config = dict(
    model='image classifier',
    dataset='procedural textures in two colours, tilted and lit',
    train_examples=97500,
    image_size=32,
    crop_scale_min=1,
    horizontal_flip=True,
    translate=0.12,
    color_jitter=0.2,
    targets=['pattern', 'pattern colour'],
    num_classes=[31, 12],
    arch='vit',
    norm='layernorm',
    norm_position='pre',
    hidden_act='gelu',
    mlp_ratio=4,
    head_dim=48,
    fused_qkv=True,
    bias='qkv',
    qk_norm=False,
    layer_scale_init=1.0,
    parallel_block=True,
    inner_norm=False,
    moe='expert_choice',
    num_experts=32,
    moe_every=2,
    expert_mlp_ratio=0.5,
    experts_per_token=2,
    shared_expert=False,
    patch_size=[4, 4],
    conv_stem=True,
    layers=16,
    width=128,
    positions='rope',
    pooling='class_token',
    loss='cross_entropy',
    residual_init='none',
    optimizer='soap',
    beta2=0.95,
    learning_rate=0.0025,
    beta1=0.95,
    shampoo_beta=0.95,
    eps=1e-08,
    precondition_frequency=25,
    max_precond_dim=1024,
    one_sided=False,
    adamw_lr_other_params=0.0016,
    max_steps=7300,
    batch_size=64,
    epochs=4.8,
    lr_schedule='cosine',
    final_lr_fraction=0,
    warmup_steps=140,
    weight_decay=0.09,
    adamw_weight_decay_other_params=0,
)
Rows from block 11 of a small image classifier, named by matrix and row number. Rows with one number within an expert belong to one neuron, the router's apart. Each number is 128 + 32 x the weight over its row's rms, rounded and kept within 0 to 255. All counts start at 0. Numbers have three digits each.
After each expert's rows are labels from the 100 images, of 14976, where the router gives the expert most weight on average: "top examples" is what is common among them; "colour at peak" is the nearest of a few named colours to the mean colour under the peak. Only what is clearly more common there than usual is listed. The data: procedural textures in two colours, tilted and lit.
# router: router (model.blocks.11.mlp.router.weight, 32x128, trained with AdamW), inputs 0-127
# up: expert up (model.blocks.11.mlp.up, 32x64x128), inputs 0-127
# down: expert down (model.blocks.11.mlp.down, 32x128x64, transposed), outputs 0-127

# expert 27
router.27:075184147081059123170107129118086177132148142150193113145058108075128099147093153166079147059158130119143125121169127157180113114167138124161113133109108096075136082139127078166132073085101186110146182149138179114113080115157146133170132168154079078111114140145147129144155116123100117180114112135105186136073111130164176101122096096185110085129156149142133152086121163150109159084168
up.0:132107194135093148124085158076093165175170141119119126119110115209139158085139066140105134146119056076097090155117142175102176125112106175080092127117173071131123110113166124136151120164162182097159092113106097130084168118196137128160095080109076117106094146093145113110132117118097122084173163188073138111145150188116115139136085209097116099104130152094123156130130163125157112151093
down.0:142102124076174158140171110127165120166103106129140149147138077145050118152136137172107191100139188140123123122143123079110106087128153094106137090114114136190132161111100113121165115135193116122199124195161104094139127175092147127145132089130134118145185130214125085137123138091100087160173123118119144104165167117043108108157048124189137122126097129140151137140126057116171138101184
up.1:166139157131104163111200146177116078142130150164113074126121079131144094147090094198113066150142126161098129101152129113150100196107120152102084129103151114126143133123078136163129164115180109148134152150071135091123119112117117110061110133118088128199177158082190150105096096106127107150130143105104121048147138105103060114130144136137137163075169108150124129089170139112100150167235
down.1:100112112140155139140070131182128125088121124158149100115178078105175089104176127116182158104169149146181129133190093142134164147183118161140183127182102174200186125120152111150144109207105165113106075052174164134106088158166118138162104099147137084111160136167113129131126112096093092124131112071134091129137085113101127121170157163120119152127103128121156161222139143152162168094127
up.2:157103169149075164150130101031111153109147162170182136126095145129159080178166124084068117110170155183137108104103162162127108140167148141132077164119114133103118068113118132078129093127153104131103125114114117084087124106125183123209169127093127142125138130111119101079141094126105070110129173128121194168107155122189122198191117142087085142165147167153150109134128085178132124172152
down.2:163100126117155108170120137094150162106173140108163183165111114139087150082189116162156171074111167102142107091140152065067081134118158119114143154121099114101114111162133181122124114102180119055069148109125104124202121113162126149126155176084145135161124014119158120113088168090107150160117103100113099128083104131098120104133164128127182115123057134120118185112119116127153130070077
top examples: blue; pattern colour: blue
colour at peak: purple

# expert 28
router.28:139087164090139171106117138122124105182138118112077125157138087148128086120116166152163099118191141150106155103173158172184134125126165172118095164171147098102090107126053140126117111134179177132089113130086128137116127118137096151134120097174100158185149146194119153156129169083177102170102193114110082054135088115112088164146131136165152113127082078138059110153175186158105163148176
up.0:098126171176101147100144157115132116129137064143127077153139103124104140143149115130134124134065120074148202202140115140172181116157163176142099127129166143159078146054089112120112156126148164121141097207165125124148121096146132080166146158130116166115117150179129147108112091197161185084182177113125130154130127122191126122177098196168160150160115172125143083120091160090087162139100
down.0:149145181113105166134128085129103147076038150110124185135132129147121132136117124135183162084158183146105129122142119140073162172141057129177133105124107103179122100104152100100090151143111100102132124136109063195132117131129176191162135131093128187191068147061174142131167132150103163137125079146134069097177180165110117179081154133132103106144117161126138097109095155100183147125127
up.1:190167161148152080149124071109135131160087149177084147122133078068109083152090094190137067106093135120106065140087129120153137127101120164148077144078143170146174149103143140135146133165138094082061193114130119110121100074145142125117104127141082171113139147123139119101111168145088118165112089132107132127110179073120097118123103165107135141148088147151041128211118135183126071104160
down.1:168085100121092108130115098115090103092135161077184087135163149127125131097147133142114113152092144094182083164118101108100103145171118092140123083148128120112102180091165133121093122100184168082131136123133144134118131171071161113134120159132106142153133074134157110142129167086068093135124135041182124117145196165081141127076204122082178138094141137095090170123196159097041130134118
up.2:126157087186162104124167115094142145091132094161117171068114151157099095106141187136130119122141128134154091132179131118170112113095138099092121102186161119133140167044113088113201119104127149058074169134112132028145153125154162151172170160160085161151080178100127089176140156079151159138122099158160098045150112112108150113104163137175093122097170140128142111126136146142159113112141
down.2:108193155165069087110157123151144069125069075103133135087162140170136134109122149179065124135106120131083070100105127137179098116138104103089136100101106120122105173140173128124135141139173123133130141114191068112182099118107083101112094134139189096117150074141132170156154101098186145174139120104150156123194083116124161120083153130062190138156092148163132085149166162175143169169143
top examples: green; ground colour: green; grey; pattern colour: grey
colour at peak: green

# expert 16
router.16:092151091144153095118192128146143136132074143123103077068138131062124122171122138121158152068114128178113166143193124091125089134103100114112115158175087105122094125164077175102051123127138120183146065091139112184168156112120125125127086169105069170122110115169106152091123079107112054134181142119172129119110121135161083133175110149164163134117149084131094061128107123071087142145099
up.0:107164126147153099114122129099129073157074136152112142143175161101160135154097104070103148113157125156180164073153075106110168168162057144092091122116118117174075146145180121138181149139127172168115059141145128161105082116144140127149143088079130146133157121155086100124090092195071113192103121070093135158111138071155083108120127103153126145224096167143100142107156117165125138143096
down.0:197133083187126160167112093157135117087141132111135093117133094140160121109098115064153108152141162191189126091180166145115079115149129134106103157190047135099152097116077093067097174128117060127089128190124148131103105120147121135087074144116133139167106102141135189122157139131143062127123138141173180125098117158111157184113163122099156155090181149146181147187157136138136139133163
up.1:147097143097163161093136156130164107045051155186156062088091190112170138163134125195130154117160142115070165136119094111172144163168119140158163122171131088184140107102158125147140075159144167109126187086127132161121149158150129091144118133150088126127177146135151118103124108171075083113139136070109149173160139174156123151067113117163110128157095122119103122198095112133073084155118
down.1:105186134162204158140130052125156101176132140112133115114114124148162049087175086141096146135145096163166184132152167150122134124097150125162081153090107161151147119153137099087114149123105116096182108112094111146112050102076168063156100163107156119135095105177148173113122160123110125142152161142136133166141152075131150062116066152143172148102124127088148132063130093163173157087180
up.2:136137160113066190100113145109120108157138140126118131111137159130165132109145161100163202164144114195090115123130079087137138109111103110127154144145173106143109129091131151125115118095120154093162175114149127133153128129149090102132068120145174125153134143106198175163099121148148141083176134133059153186164160156158032124055166179175108036145135206152122098136141094153161145145116
down.2:067139120106116175128130105130109098170144146096141101088121157168090162118126177153125201143152128118139142143138134139142131172181081148152088137103127153106115097213105156139166116199114155117164139148072102140129136171075072155170119142099136110171136067169129137114121120142130099133168107189077092095178104153120092060121102118122109131152076168076086065137109070139204162118130
top examples: purple; pattern colour: purple; furry; wood
colour at peak: brown

# expert 10
router.10:143087173119122112090136158102107147116173117182083083099141121086155145124102086182196169076076151135119126081184157139124102125092121123126105116061119089185181127106150141115092182131183145095145134064142170093164125193091113141157151141179168167172091138130169100102084126115110121079166115134087140162098070153131108142183134114159118086157133125079117062116130132151165150121101
up.0:095098126182093188134096177126154084118081138192087122096123138175109144103151124190165135115065151129118164128133133125176146157146191107088122108141178134073127105094080138135132169143162118114080177088103110140119114174144103173169079168085133128094102145153097114144160167118127115091110148143131135055150091170109108117095113094186098113205196097148159099098111063137155146142122
down.0:135153160088170155161122130100149090094091140111170193070214151067182104092093134089065134133156103100111089186108131211093097092118121179062153082115152154123129130152155154138118132169149094123161158078143130139133117106175132144176120143143086107140102160204121121139084145096170154162114087097098126111132072116146116149070140115113118097151158096086148130122117133156088178154129
up.1:196155159067196107117138102125085100140181134141157107157205077138129147161086125190162144113079157143148167109183019136094121123112126130119114130080075126126131137144126140165093131156093118162152112115107123142103086144178110112117126152111173120137098145149139107099098173160139180054132129082200111120129128152113118150126155064164131092104145208130142112131134156144121066104114
down.1:124121152140127163118131126131131186085115113142084093119176102052170045196110144099178090155170141105078134127130167131114149162144137094168180130115121110144156171174072153122167129124141095131099165127106160026123164118139060097138115142143176144178086103102142164151100118102153172137165110141145101080142146152140095135084156121114132140102105161103169061139190112125089138092169
up.2:110103140126114147105080175148135091095137146133125144129165164112132143142113156081115145155153166157115157148112205148132152123143097121115156178074123077150170116130160134099156112106104095201142112087112101073138146100142096152124204142162111159111116124102110103064093124163164138050200117085091217177145162138099165115087090120137095132171094102096183116094127063121074128154099
down.2:111155130170112196158072068115168122167112115122175124084132145174118171127158108104109142144191189155058095126152174120081086132104103134113155111120124102121128052151106116068164083171141131106130080137100131123083167110092113149110105196164166112085088104146131146147130062153101114130091160094145136144135149076120167174139136127114166131155151121134083184192130145121100103202151
top examples: pink; grey; ground colour: pink; pattern colour: grey
colour at peak: pink

# expert 11
router.11:093129091127094197100188092096137077106133153190079087185092078104092088120124166120087143174152139082078197189163155130123120114122081079181158114114131161068066102091119159164076134151100121124102102113111097086117089083144129110184121098141093099138105141140121153074120131144180181110145150133155151151092161086088146173111166116158110128145137129162125154103113150163132098095120
up.0:082137072199126172119152125144175129120145079113190155181115121166147130110107117188184095157106123110136152161156105109142080126091119155131123120105127123158100128169080117145105198191101158116135121137165141135109155147105109077134115088142102133115148113116161144071103182153105115137105097174162102170159107171083102166119139184141036172060103098132119108136132133194176135128057
down.0:204158161175102088142097121093143120152129114117080192163217145133090154107102060057156068177124127097147126077144146157100128119147054198134145110078166126152166102129154139131147144085101124101145134125173102168101100116122128144119155139114095097123079124183151103146104094171108110173138105170134081065096125106096128142094132141163095157171132127176131103106117097116139103101189
up.1:182126099106160112127104085105135147148121152127206132095184150159136091120125116185144172139075131161171094148102155112072099152122157103193147136147125000157135133093134126185131098194115052145151101119172157124119155116139092153147123138110112092098163115098109152156149140162082136090088138175132087117128098142142106108126136114089183096095149139106119137129096034139165132153104
down.1:123103122066104094167132120059155135140173167111099098085129135092145154130122131121121131165111174162139103135061099128162203107122135146125084154118132170105086152055116068145067109127137069118160139164147055118105178144114144157126072081136157071131084132086124139157117123116134091175177127137109095122123137155071134159084050145117151163134157083121169167145135133070164084136162
up.2:120130170155150096074142141156169140157119165159158130182168113090090161091132048126083124110084108160174155115131033060188174166177118132186127163154141149160195145122106139093130148159162108166147128140124076123155149124093111118154093107151148131113106169118109126089125058110106117128089149083129151097182138110109159136157100080129162099122075150108152146134099153103135171203150
down.2:139139146104151112208164096185139137130135132091099115111160058116110118118149099127110108088118094119127131088181154098061143135113155139183189078117128165135205152107097104120121135153107104170131105091123117102169100138170124093109166171181178185109105169135094175082151129129113091146140090111143102188092085150170112186110139110205123117119088110129109159111094128157075130051103
top examples: scaly; white; orange; pattern colour: orange
colour at peak: pink

# expert 26
router.26:098100089141081094158146133161160093165177075153082109105153154139109129110149130191180140092145102097084159075119178144063197174112109158162117171076175122145160099131116123087125117156104097099149104103093142080127113119083164106121115117160181153146162156095125151096192140160104132142108147139110171176109107121081069104126160073145174144134101153171170164126166177158163102177097
up.0:142092109117096176159164140169132151120132125122107130149131135100116150183164086124125133144095150165129172124143164175129123144111134134186059108150137144174179157115161099125070089157208104160161106172090112184146170074153106167120168096173151178090146106114141147080086123126154129129136127056102214139155075150149155150171127125139105113167144114146085182077110164153077119190099
down.0:083133109154120196122129117156129141228166121072083162148094154167143130094120178150179148082114124140129140086106079117159096121075139133094127099113132115070140148189083110151121110192120127141193150100100112131129078159124169109155126133119201051158167122128149186199153136114176149124128117133142098159101191116153137094104121137106162073120149104094156171122080145132138138107173
up.1:095127150163064116127126111146118121153128116110075152081134155139180119173121187155184042140139103116104167164096057121103149194087079126179155097087163129072123124157123157074194184158119145149147138158127109084135096107093169211111130159119111065114144195103145115111136105159148156111147089142094125143122107143138129119099141178073144157094168124121083138094109104127149146120175
down.1:085111171123131102128120176063184151167142169071122177102109115154112158122102134111140102143091088116082168174092155103094079144170096156107167141228073143209113127098137114182126148136117098093159165143195159114122082110143123161122114110101075122137074120093110102140118155142133108122132095147150117143128169188104140109107150136178138124059113098068108142168087128101150146110070
up.2:137143140091110120166179132169082110078144182078116173099119191119151157143143125106071091131073176110113126107108172104143106170099123123067112085190088066117102142175165116170058138123068125111181130153143132192130160133148082136116145116133085168079120134070095114070148146101100104121093161130061148122111142165113127085123110140107150080149150104112090187164098129126117135149082
down.2:132137130114154116123077122085114155158187136085089143155130160166162130112177068133159103114140104107161093135103112126141131109128121187152148162114101174170106180130188056107108120150099108075170138142063167105119120117141128088132163089150121125108156159079167127131213133198155122143180154169161079168081133141119115028142077123083063148114116102114160105132089168129114134126135
top examples: white; pattern colour: white
colour at peak: pink